Weights of a small image FSQ autoencoder: encoder patch size [2, 2], decoder activation silu.
Rows from block 5 of the decoder of a small image FSQ autoencoder, named by matrix and row number. Rows with one number belong to one channel. Each number is 50 + 10 x the weight over its row's rms, rounded and kept within 0 to 99. All counts start at 0.
Before each channel's rows are labels from the 100 images, of 14976, where the channel reaches its highest value: "strongest on" is what is common among them. Only what is clearly more common there than usual is listed. The data: simulated fluorescence microscopy of cells. In brackets: how many of the 100.
# convs0: first 3x3 conv (decoder.decb.0.2.convs.0.weight, 96x96x3x3, each kernel summed), inputs 0-95
# convs1: second 3x3 conv (decoder.decb.0.2.convs.1.weight, 96x96x3x3, transposed, each kernel summed), outputs 0-95

strongest on: crowded (72); cells: ten or more (72); green stain (55); long thin cells (46)
convs0.26:61 34 48 32 46 45 61 53 56 48 56 42 50 44 44 62 46 54 49 54 30 43 51 56 48 43 52 34 59 51 54 51 66 34 58 51 32 38 62 31 56 56 52 57 65 58 63 36 53 58 43 52 46 34 41 38 32 47 56 46 43 37 51 53 50 74 71 44 64 50 59 55 53 60 48 19 46 41 45 39 52 34 44 47 42 42 44 35 46 44 40 44 42 43 39 54
convs1.26:44 56 57 61 49 43 59 51 34 57 50 69 40 51 39 45 48 43 53 47 44 50 44 47 57 53 61 67 53 28 32 61 34 45 35 42 40 51 56 43 47 41 28 68 49 64 32 56 44 43 52 48 41 39 52 41 49 40 66 59 34 43 46 39 66 70 49 42 64 49 52 33 50 38 55 50 59 44 57 48 49 38 38 33 56 76 54 48 45 57 47 43 46 50 66 51

strongest on: crowded (60); cells: ten or more (60); green stain (52); ring around the nucleus (47)
convs0.74:23 57 58 37 44 44 48 39 38 52 53 68 50 24 50 34 58 74 48 36 72 39 62 58 61 49 37 47 55 41 55 43 57 41 43 42 48 36 54 35 52 66 42 50 35 53 47 43 55 53 47 59 53 43 51 47 36 56 59 49 42 51 46 56 39 54 53 48 37 58 35 54 54 39 44 50 52 43 43 49 51 44 50 73 53 45 76 61 59 58 42 31 41 56 54 48
convs1.74:56 49 49 37 42 47 64 49 52 48 43 56 48 50 56 48 50 58 61 52 42 56 63 42 62 54 26 43 60 35 40 43 40 69 54 52 55 52 36 63 41 44 68 46 49 37 50 59 59 39 28 30 55 42 39 39 40 39 56 58 47 47 77 22 48 49 35 47 55 39 59 55 39 51 55 55 52 35 51 62 66 62 41 37 43 56 61 41 54 44 58 60 53 48 39 49

strongest on: ring around the nucleus (97); green stain (64)
convs0.53:61 52 45 34 59 50 38 19 56 66 57 43 58 51 59 60 63 47 54 51 68 41 72 66 59 39 54 38 40 56 60 52 61 49 43 52 57 49 50 44 50 65 40 54 53 59 36 51 53 67 59 54 63 48 51 58 51 55 54 64 58 47 45 26 60 34 52 54 34 45 54 46 50 44 35 41 48 44 42 62 32 45 48 39 44 53 46 43 36 37 72 65 45 55 43 52
convs1.53:61 52 41 51 51 49 68 65 58 60 58 49 53 56 53 48 39 24 64 67 60 56 48 30 50 52 58 73 51 47 52 45 70 53 56 51 55 68 56 44 44 50 39 37 33 46 55 58 43 52 40 48 34 47 46 54 55 53 55 65 46 65 44 53 60 65 56 32 43 45 55 42 53 49 57 69 37 25 66 51 66 42 57 49 35 56 39 54 65 56 47 46 63 46 56 53

strongest on: membrane rim (55); magenta stain (53); ring around the nucleus (44)
convs0.41:47 54 52 49 50 54 47 36 51 55 47 38 47 50 36 58 50 40 68 57 70 52 66 52 56 53 58 45 47 60 48 60 45 69 47 46 54 45 65 64 44 64 54 71 64 57 45 45 59 36 54 53 70 32 63 57 38 63 30 52 57 51 47 49 41 55 71 55 43 28 51 50 62 61 42 46 41 60 41 48 46 61 50 60 61 48 35 69 50 59 58 72 41 53 41 45
convs1.41:61 36 41 49 60 42 51 57 40 39 52 58 59 46 67 51 59 40 69 53 45 57 44 39 46 42 41 71 64 64 48 53 54 29 54 53 59 37 40 60 57 51 50 38 48 48 74 60 51 39 64 45 36 66 47 68 36 51 36 44 63 67 39 37 53 35 57 51 38 49 41 67 50 57 54 51 54 59 38 41 58 53 64 63 50 61 53 39 57 47 61 36 44 45 46 59

strongest on: crowded (77); cells: ten or more (77); red stain (75); long thin cells (38)
convs0.60:54 49 46 65 56 52 23 46 65 77 44 37 39 49 53 53 46 51 52 63 51 62 46 55 47 59 53 47 51 45 39 33 53 38 54 49 47 51 57 37 41 53 68 81 51 53 43 56 57 43 40 60 59 49 55 65 54 41 45 48 45 49 54 52 45 65 59 58 75 40 50 60 31 44 41 65 35 44 58 40 54 46 48 57 59 56 38 62 52 54 59 66 53 64 52 36
convs1.60:54 63 40 61 63 44 46 53 53 36 65 65 53 48 55 54 41 39 47 27 53 49 41 61 33 56 33 63 37 53 52 38 42 44 43 48 34 36 53 51 61 53 52 25 42 50 62 52 54 54 43 45 51 49 47 54 51 60 54 48 57 58 46 36 62 16 57 54 48 58 53 56 44 61 50 32 45 48 42 56 53 54 54 42 49 52 40 57 67 38 25 37 46 38 32 49

strongest on: yellow stain (92); membrane rim (83); crowded (62); cells: ten or more (62)
convs0.6:52 64 21 58 48 42 30 51 51 42 58 46 42 34 50 48 69 60 58 58 33 51 31 54 31 61 48 43 63 41 27 45 47 39 48 63 47 53 43 51 52 70 56 38 49 45 47 43 49 45 59 58 56 51 40 49 43 57 58 44 44 52 51 47 39 43 62 54 61 55 56 65 47 56 71 69 36 52 59 67 51 46 48 35 56 39 45 63 53 44 38 56 37 32 45 50
convs1.6:38 46 57 52 57 39 34 49 44 57 41 59 45 53 46 55 38 53 34 41 65 40 52 54 46 52 60 55 32 38 44 49 51 60 42 65 57 41 57 49 62 61 50 51 52 58 57 56 52 68 61 65 50 44 57 59 52 55 61 41 50 66 45 44 30 59 61 87 48 47 41 55 48 48 41 61 62 45 44 32 29 45 58 35 40 59 59 44 34 39 50 43 57 49 66 39

strongest on: yellow stain (86); ring around the nucleus (72)
convs0.18:53 41 38 45 44 52 45 65 67 44 53 49 58 55 60 51 40 51 50 57 52 57 42 33 39 54 45 62 49 53 53 55 57 52 32 57 64 61 52 42 49 65 49 56 62 52 50 56 48 57 46 54 57 57 43 42 41 49 51 41 53 30 47 57 36 35 54 45 73 93 32 31 51 42 43 60 42 72 43 45 46 56 56 49 57 32 59 61 42 44 36 51 47 43 53 52
convs1.18:56 48 50 59 61 73 55 39 27 41 57 52 52 53 45 41 57 38 60 57 43 48 35 61 46 61 42 66 55 47 46 40 36 37 52 52 49 54 46 56 56 60 47 46 53 72 63 56 43 57 59 44 54 57 62 60 51 56 56 41 40 66 79 49 49 40 51 34 35 55 36 56 75 61 48 72 46 47 42 58 57 66 29 48 57 59 48 58 56 50 56 59 50 57 56 58

strongest on: membrane rim (80); red stain (60); magenta stain (40)
convs0.8:62 39 45 41 58 58 43 32 57 67 76 45 54 55 49 29 58 52 50 62 61 45 30 43 51 41 45 50 47 38 46 54 43 45 50 43 54 51 48 41 60 45 43 54 65 48 41 37 44 40 45 50 37 56 56 71 58 61 28 52 62 59 49 59 49 61 52 40 51 62 47 71 63 50 32 62 39 53 51 44 56 55 38 46 62 44 43 71 41 61 53 49 51 77 49 55
convs1.8:43 66 46 66 38 47 48 60 44 45 63 47 44 64 59 62 40 41 55 50 41 52 38 46 58 38 63 43 60 56 75 47 46 62 56 50 48 43 37 48 45 49 45 56 50 58 53 31 49 48 47 50 49 28 55 53 45 56 56 47 34 55 44 46 60 35 43 71 39 65 52 31 59 53 49 26 46 62 67 42 57 45 62 48 57 52 49 28 62 38 47 57 44 29 35 60

strongest on: crowded (67); cells: ten or more (67); ring around the nucleus (51); yellow stain (45)
convs0.20:42 38 48 53 40 46 68 55 47 44 41 51 58 40 63 19 67 59 41 53 38 40 48 42 19 49 45 58 54 41 43 57 54 49 67 48 52 52 41 45 50 45 41 41 40 61 50 45 57 54 42 61 46 59 50 43 67 48 44 41 41 45 58 54 53 42 41 35 60 75 59 47 50 62 52 55 56 52 54 37 66 35 46 43 41 51 39 47 54 47 21 49 51 56 34 59
convs1.20:52 50 59 48 53 67 53 54 51 48 51 52 60 47 42 64 52 36 31 37 62 53 41 22 34 47 45 43 47 23 27 69 50 50 49 57 60 62 41 46 36 56 55 50 57 58 54 44 30 39 50 66 52 44 57 58 65 56 48 56 40 51 79 63 50 50 53 33 38 62 52 42 49 50 56 60 43 53 61 43 61 43 43 40 56 63 46 37 57 43 58 50 42 53 53 56

strongest on: crowded (63); cells: ten or more (63); vacuoles (30); ring around the nucleus (29)
convs0.36:55 58 65 48 65 42 51 44 51 55 52 32 44 41 47 33 30 56 51 41 66 37 56 49 45 41 63 45 63 46 46 56 55 48 64 40 61 45 25 53 45 55 67 60 51 53 71 31 67 40 39 49 55 54 60 49 43 63 41 44 49 55 46 51 48 40 59 39 44 59 49 60 42 67 50 63 54 55 54 40 60 34 42 42 65 49 47 32 51 47 31 51 60 46 28 52
convs1.36:57 55 48 55 49 58 50 39 66 43 45 43 59 47 62 55 60 39 42 43 33 52 68 53 45 66 32 64 61 60 69 65 49 40 64 46 32 41 59 47 63 37 51 64 43 49 59 60 43 37 43 43 49 39 38 62 67 69 45 37 55 52 69 51 59 46 47 50 60 58 58 39 38 39 63 46 50 57 43 56 47 37 51 62 62 37 49 61 58 50 49 62 41 68 61 57

strongest on: membrane rim (61)
convs0.24:52 38 49 51 55 67 65 52 45 56 48 50 73 56 42 63 63 55 55 42 53 58 56 66 67 27 50 43 59 48 41 49 34 51 51 50 39 58 62 58 42 54 65 61 33 51 44 62 57 67 32 58 62 34 56 55 41 65 52 46 49 42 56 64 46 45 53 70 53 57 38 54 54 49 69 46 57 54 60 59 35 60 61 64 61 58 62 47 59 48 49 36 65 58 60 54
convs1.24:57 48 60 56 59 47 47 64 55 44 50 41 54 35 60 51 48 43 68 47 50 53 51 47 61 41 41 19 54 61 48 50 79 46 51 60 78 56 33 58 47 56 51 62 50 63 59 46 39 40 51 58 43 52 54 76 40 57 49 49 58 58 55 51 61 54 74 63 47 47 53 58 35 41 39 57 64 49 42 52 41 48 32 52 59 54 43 57 46 52 63 65 54 49 59 40

strongest on: crowded (53); cells: ten or more (53); ring around the nucleus (52); membrane rim (32)
convs0.69:69 44 39 45 55 62 44 56 55 57 56 53 37 45 57 47 59 35 44 59 48 28 63 53 37 60 51 41 61 64 57 45 53 53 57 64 33 46 28 37 45 48 49 42 52 42 39 62 46 50 67 47 51 39 52 49 43 43 42 36 50 46 35 45 49 52 28 33 55 49 42 58 40 35 51 43 56 48 43 29 67 39 33 38 66 50 30 46 45 56 31 47 54 49 49 55
convs1.69:58 47 35 56 54 54 70 38 40 33 48 45 50 54 60 45 53 43 61 41 40 62 35 46 56 70 56 55 42 45 24 53 59 30 39 66 49 66 56 37 43 48 44 58 47 41 48 56 47 58 43 45 35 47 69 34 51 41 58 45 46 49 61 38 58 47 43 42 50 15 68 42 41 47 57 53 51 44 54 45 41 49 48 49 36 54 54 48 60 42 53 46 53 43 44 72

strongest on: membrane rim (99); magenta stain (51); red stain (49)
convs0.33:53 49 34 46 57 52 40 44 68 47 64 59 60 45 60 47 63 44 58 37 42 40 49 47 22 57 56 51 44 38 40 39 45 62 63 54 47 60 34 33 44 49 57 73 43 61 41 43 39 50 56 44 44 44 57 48 57 55 53 69 47 54 50 46 62 63 56 39 62 47 47 57 36 45 34 71 48 66 52 46 61 69 46 39 57 51 67 55 50 54 37 39 39 70 46 51
convs1.33:53 63 44 70 47 42 56 43 32 41 46 44 45 68 52 66 65 59 56 59 43 44 50 44 57 33 57 54 47 59 38 59 46 56 42 52 43 57 41 65 45 33 41 35 39 60 55 55 50 54 38 43 51 55 58 52 59 43 45 54 49 52 38 43 51 43 49 52 33 54 43 59 52 55 69 15 49 65 56 62 57 58 54 51 39 59 48 65 48 36 48 36 36 41 27 42

strongest on: crowded (65); cells: ten or more (65); ring around the nucleus (54); long thin cells (33)
convs0.19:61 72 48 57 41 40 34 54 49 53 38 55 57 35 40 50 56 29 52 51 56 47 54 45 45 47 36 36 49 43 38 46 55 36 50 45 56 43 62 33 38 36 46 51 73 45 44 49 49 59 44 39 32 38 63 46 51 53 39 53 54 43 27 43 41 38 65 48 48 50 68 42 57 59 42 54 27 38 30 49 62 48 43 51 30 55 43 46 63 59 43 59 56 55 44 40
convs1.19:37 61 57 51 43 58 63 58 49 39 54 43 52 62 40 57 43 54 59 56 43 54 34 50 49 45 62 59 65 51 63 47 53 58 50 66 50 57 42 47 43 61 46 56 48 59 68 39 34 49 47 59 45 51 41 42 65 72 55 52 44 43 74 43 46 53 53 27 49 37 38 50 37 46 55 69 50 33 47 52 51 30 72 28 54 65 47 49 42 55 65 49 62 46 45 63

strongest on: yellow stain (96); ring around the nucleus (68); crowded (50); cells: ten or more (50)
convs0.84:58 55 44 47 41 38 35 40 40 34 48 43 28 46 35 71 49 32 51 63 52 35 41 56 50 52 51 55 61 58 50 66 48 44 51 55 39 42 38 44 56 54 63 44 60 56 39 53 53 63 45 62 41 55 49 36 65 56 43 39 54 54 52 44 59 46 43 58 40 56 49 45 67 65 71 64 32 51 46 63 52 51 37 53 40 48 47 33 24 56 29 46 45 50 48 59
convs1.84:54 41 41 59 35 43 40 54 24 73 80 67 50 43 52 53 54 42 42 43 50 55 62 32 44 54 59 56 49 52 48 64 47 48 66 62 61 41 49 55 57 42 50 63 48 66 44 49 49 53 45 58 33 53 57 46 48 51 44 36 51 49 49 57 52 41 68 63 58 62 36 46 64 62 35 51 51 55 44 51 53 53 39 62 33 60 56 45 45 65 69 46 66 60 59 40